config = dict(
    model='image classifier',
    num_classes=[4, 10, 10, 12],
    norm='layernorm',
    mlp_ratio=4,
    qk_norm=True,
    patch_size=[4, 4],
    residual_init='none',
    lr=0.001,
    precondition_frequency=10,
    adamw_lr_other_params=0.0028,
    batch_size=64,
    epochs=1.0,
    final_lr_fraction=0.05,
    adamw_weight_decay_other_params=0,
)
Rows from block 10 of a small image classifier, named by matrix and row number. Rows with one number belong to one neuron. Each number is 500 + 50 x the weight over its row's rms, rounded and kept within 0 to 999. All counts start at 0. Numbers have three digits each.
Before each neuron's rows are labels from the 100 images, of 14976, where the neuron reaches its highest value: "strongest on" is what is common among them; "peak on" is the class under the peak. Only what is clearly more common there than usual is listed. The data: numbers of one to four digits printed on busy colour backdrops. In brackets: how many of the 100, against the usual share in percent.
# fc1: MLP up (model.blocks.10.mlp.fc1.weight, 1536x384), inputs 192-287
# fc2: MLP down (model.blocks.10.mlp.fc2.weight, 384x1536, transposed), outputs 192-287

strongest on: the digit 4 (89 vs 23); last digit: 4 (55 vs 10.1); first digit: 4 (50 vs 10)
peak on: digit 4 (48 vs 0.4)
fc1.597:548575488506533579481502445481427505552447472583530539528505560505495565578458442536499532503560548541504531488507499447481560530535467509617524477547572508549566592469490501534433461402452495430473464552531434557516458540450535496379484548583572331493568511515483502435544434428526481451
fc2.597:487511442501436457454521459439510576453500482536425512546531483496538431535594471590521547537549484486462485447445446489484500447544424469496483555467488514540457477522509459456466414583502449527486504469515422485528509427545522549437526416538570560427463445443454477494489556443593495463

strongest on: the digit 5 (90 vs 22.7); first digit: 5 (71 vs 9.9); green ink (29 vs 8.2)
peak on: digit 5 (28 vs 0.2)
fc1.255:537381458516561600458539486419394476400543470475475481555424516486481517439559491481432486396553488558467494547578446408488468533486473508465548609573437485559511507536509508466526525546437468576482545505578433535565542498534520460424515408451472449482461510479563552489485583555507461565
fc2.255:426570484489509576548484500489490446489469524467495477409620471408405554475332550457557478512514518572509572568510521505416464491470527534519529466455527514454492467427578492504518462626473519469623445475571491525541486452425518484548539470520467529429482492558379541433495433541563435514

strongest on: length: two (68 vs 25.2); the digit 5 (57 vs 22.7); last digit: 5 (51 vs 10.1); first digit: 5 (25 vs 9.9)
peak on: digit 5 (31 vs 0.2)
fc1.323:471425525508540505462561543535487456494394444482582515540507523505482472562545499449508534471531456522578454430516490565512514437498537430446475517518475454466509474474530496567569529615536620471543511585516446494455460489594473562568492455504557414514515534489554482509437549582546456444
fc2.323:442462459497452505483492498525507435529568481583461529429540519482479533531606509519526548594552491461509462581485560493536534498473532520512575488508495487515505449482492471520461434449395522539473473500511445528500548505422551537478545563533549478497475537457425540481479550489465456518

strongest on: length: two (89 vs 25.2); the digit 5 (75 vs 22.7); last digit: 5 (69 vs 10.1)
peak on: digit 5 (30 vs 0.2)
fc1.362:402411465559470530507511442450422484447537451441500513495515536451414559481535388556472499520526430472485534467452494518492460524444448425530516469532433484487524504575475456450564428599467523511439483457470517514531483443457429500562469578542559534542531571551580494469467471449486464449
fc2.362:488465424518472481568473443473474522520458518458427549480566487551542522544635481467524561581472462520518536472526508604545502529533472503539574448499420552484488413489597516436492474417530434551458442501465459592513458485488607575459544501613534436459548557432441520561501537448549528526

strongest on: the digit 4 (65 vs 23); first digit: 4 (59 vs 10); last digit: 4 (46 vs 10.1); orange ink (39 vs 8.4)
peak on: digit 4 (35 vs 0.4)
fc1.360:597499509522558539385557431433424486533535466529479553512525491494595484586508543440498587510589518532543536396467448598550527528492564513599467558467478428509456545561502478409568589501479601474553536486488439501447590441499552588570425559490513486503477500497496476451535511407465503515
fc2.360:414487577508540503579454482553448546456548536436465531462550496494462551484558517594508477506561452537530470483507611514501559581527505543493487494462554483472596488548507478488547534459470470564482524557502418549455534404529461379507467417563439552439586484500491465424519508406498524541

strongest on: the digit 3 (89 vs 23.1); first digit: 3 (87 vs 10.7); length: one (82 vs 24.6); last digit: 3 (76 vs 10)
peak on: digit 3 (33 vs 0.2)
fc1.201:498450418544453565469460558488431516448598554588420457542572484471523493573500447575449500550608521538438509628501445528560459485567600519527486459443525441470579495513529451462579480503550565591548522539523524579511492435553541600423506497497431560510492523456567503525544527460545408503
fc2.201:550441500544437484414465519450563506474553481522553522473546461486421563482417509510467490496479557443577442511448497461460487412417484530450467497489530597439467502539517550559561479505416417463546464516553575525451509436458419508485495500500488443408461580482472527469526524614507540553

strongest on: the digit 4 (85 vs 23); last digit: 4 (76 vs 10.1); length: two (53 vs 25.2); first digit: 4 (33 vs 10)
peak on: digit 4 (65 vs 0.4)
fc1.624:465571449557555575486553433430541504476512540464569557559577489557467508601548486585536423534492506446547567480511517543564508529456555511479594475443584469510512491493583589483521508462564507498505502532442406525483502584543516542400498499541608431448451509528511470536621438512566431474
fc2.624:491494459452440487475514557532551501485522551476434542562476539459550466529505512574485559478565520513468518595562443434430432473544584434489582481548492594510487490500496581537558472444406489538519453495550545436529528496565619486495488488430488468460481520455409481507500515540577568503

strongest on: the digit 8 (97 vs 23.3); first digit: 8 (74 vs 10.5); last digit: 8 (63 vs 10.2); length: two (60 vs 25.2)
peak on: digit 8 (32 vs 0.4)
fc1.504:416532475418560457523445541615552473461493464506541450612435571529514561503533512473499538538559505605457577554579478531537549538467497428512561480478497512428411427484518400492526514562595554472591492479432461528435549478565453510537600434515476503518590503511578509523457433506452531529
fc2.504:557509510414466522467508511515468575572587490473433559495453556537475513414607497448459448457530462488549465527443508487548465462580437449492501527399481441499562526495524571469512576501454461507449482493471530516448435519528457516437482560501442463499492565571521469537511463497537468524

strongest on: length: one (57 vs 24.6); last digit: 4 (42 vs 10.1); last digit: 9 (30 vs 9.9)
peak on: digit 4 (33 vs 0.4)
fc1.654:566508524482449591423452486544468545541523445484468553475492453566538505501562497578553553520541455475525501488501580400492518449558427439571447571545545540608394638403501456461572451475565570471528518494437438459473568496543532445455515594499558424447439500497519553469547533501501435601
fc2.654:492496487534443423526560567479557539482549531493527542634455507505445443595655544531557473562498547487495501568490541515486453525537496515521558543383520467488494469541507515445539484427479403566506541490511538437524504410468494489435410454559508476435465451545493431505463526484489490470

strongest on: the digit 5 (64 vs 22.7); last digit: 5 (55 vs 10.1); length: two (54 vs 25.2); red ink (27 vs 8.4)
peak on: digit 5 (32 vs 0.2)
fc1.315:487466483555530527531557423533517503550427506421520490541538448507495496586465519565498552464470427532571490488452474521459510528483478456579463472530477450471527396471618457511484500533466630490595483509487516492488516494482547618543541569512561467580558591466528503532532517478406465472
fc2.315:515501504444484529483538570508545479478493459528434418538480494443533523540730431528505542581555399474519519520535490526457512479501511503504518561523474507513445551472481534500556459431488520498469508453540501512547568442511493557545468499483540465553482512469530479485554535517536450506

strongest on: length: one (78 vs 24.6); the digit 9 (46 vs 22.3); first digit: 9 (45 vs 9.7); last digit: 9 (38 vs 9.9)
peak on: digit 9 (25 vs 0.3)
fc1.655:492513474626433570497512486493484514483461477499474559463451496457411496535447546607465514424554445506473505555539575571581511459488586524468507568474526368475620544534486564485523436479527471546437516502592391436553425459581425546386540438596506490551446513481479500532576513603567468534
fc2.655:475530524509491647474486583493499435482480428564523512505558511391516454490358515542474555524540521494536494527473550455527544515510578482524443485555551585529475470475568496531520573470517515532579520553458495475529567459420524481468521458463503548440519566541461437457378468512477502477

strongest on: the digit 9 (64 vs 22.3); last digit: 9 (61 vs 9.9); first digit: 9 (33 vs 9.7)
peak on: digit 9 (31 vs 0.3)
fc1.4:475554435554521572565535551527462462427520486464478544509479495497478554533546552511515574439568543523494566576518586525512547483430568527489598490422455434563493489449540498430560424556474486445524559466557437570456492488473434516496494556454414463538486520516575636385473503558461457537
fc2.4:394541491537479506571495566537504522450526494465470558449499460390557463534434480510583536508514468496468441521530484447518461530540496506548530505514569452443467572504492471521575577541428507568556526470473490415558509479517581490518595464518560443464520617486493508418518528509570445529

strongest on: length: one (68 vs 24.6); the digit 4 (67 vs 23); first digit: 4 (64 vs 10); last digit: 4 (64 vs 10.1)
peak on: digit 4 (51 vs 0.4)
fc1.613:442490400563518544481477477507550475536529553417486514628556512501494570575476500503454527569554486513510458510589523474576625427489641551483488465403470506506513440553449537427427565563483628520425499521458461506483528452543528575473504526545461501481576447490459528459529539492495423508
fc2.613:459449544534480514510431460546529438511535470541540560475495425492530443476369514440469457425499500523490500517556421525383534589539503498489465466584582565513499501461511563573569453486465412502555487490502547519491453489514593503554515409479556500468514492468414493492472433480541574536

strongest on: the digit 9 (55 vs 22.3); the digit 4 (49 vs 23); first digit: 9 (43 vs 9.7); last digit: 4 (30 vs 10.1)
peak on: digit 4 (31 vs 0.4); digit 9 (29 vs 0.3)
fc1.354:474575465540442543483512503398489487466562534500557538538398502467535503516445506549545501492471418421466496555532539563531453460505457541515497483484459414617516522488471549406465467477587548383421632525514480476545489473460467492419407503487499436508445501494501548486512598489540560442
fc2.354:510483539493498581495568498553512479550454553529450571486472503426507481517393528469447394513460557461436553498582511565535562629549420461564463483545449563481488475517477584539576534451489432564570527453527518457436502466544496494591574515557543490466496422555435420430417394514589464552

strongest on: the digit 4 (94 vs 23); first digit: 4 (77 vs 10); last digit: 4 (40 vs 10.1); orange ink (28 vs 8.4)
peak on: digit 4 (52 vs 0.4)
fc1.618:470548585531428504534453449514590507583486571545491578552615503455448511539489532499551503540512458519515496580534479488577552579426522443538516402471489521538456518536560541512402537534467571557455516531575527515643483459532472488515516518508559433481565546439543487566493533518529546518
fc2.618:496553525421535512530490519518476519498589440435448481481417525473514435513400492584524510432530468528474499428479472417477465505591560528435485531524534476498528480410463512458543430479478449430454440466473427452488609511530556564515490443528502420502434511485425485440490486494518451443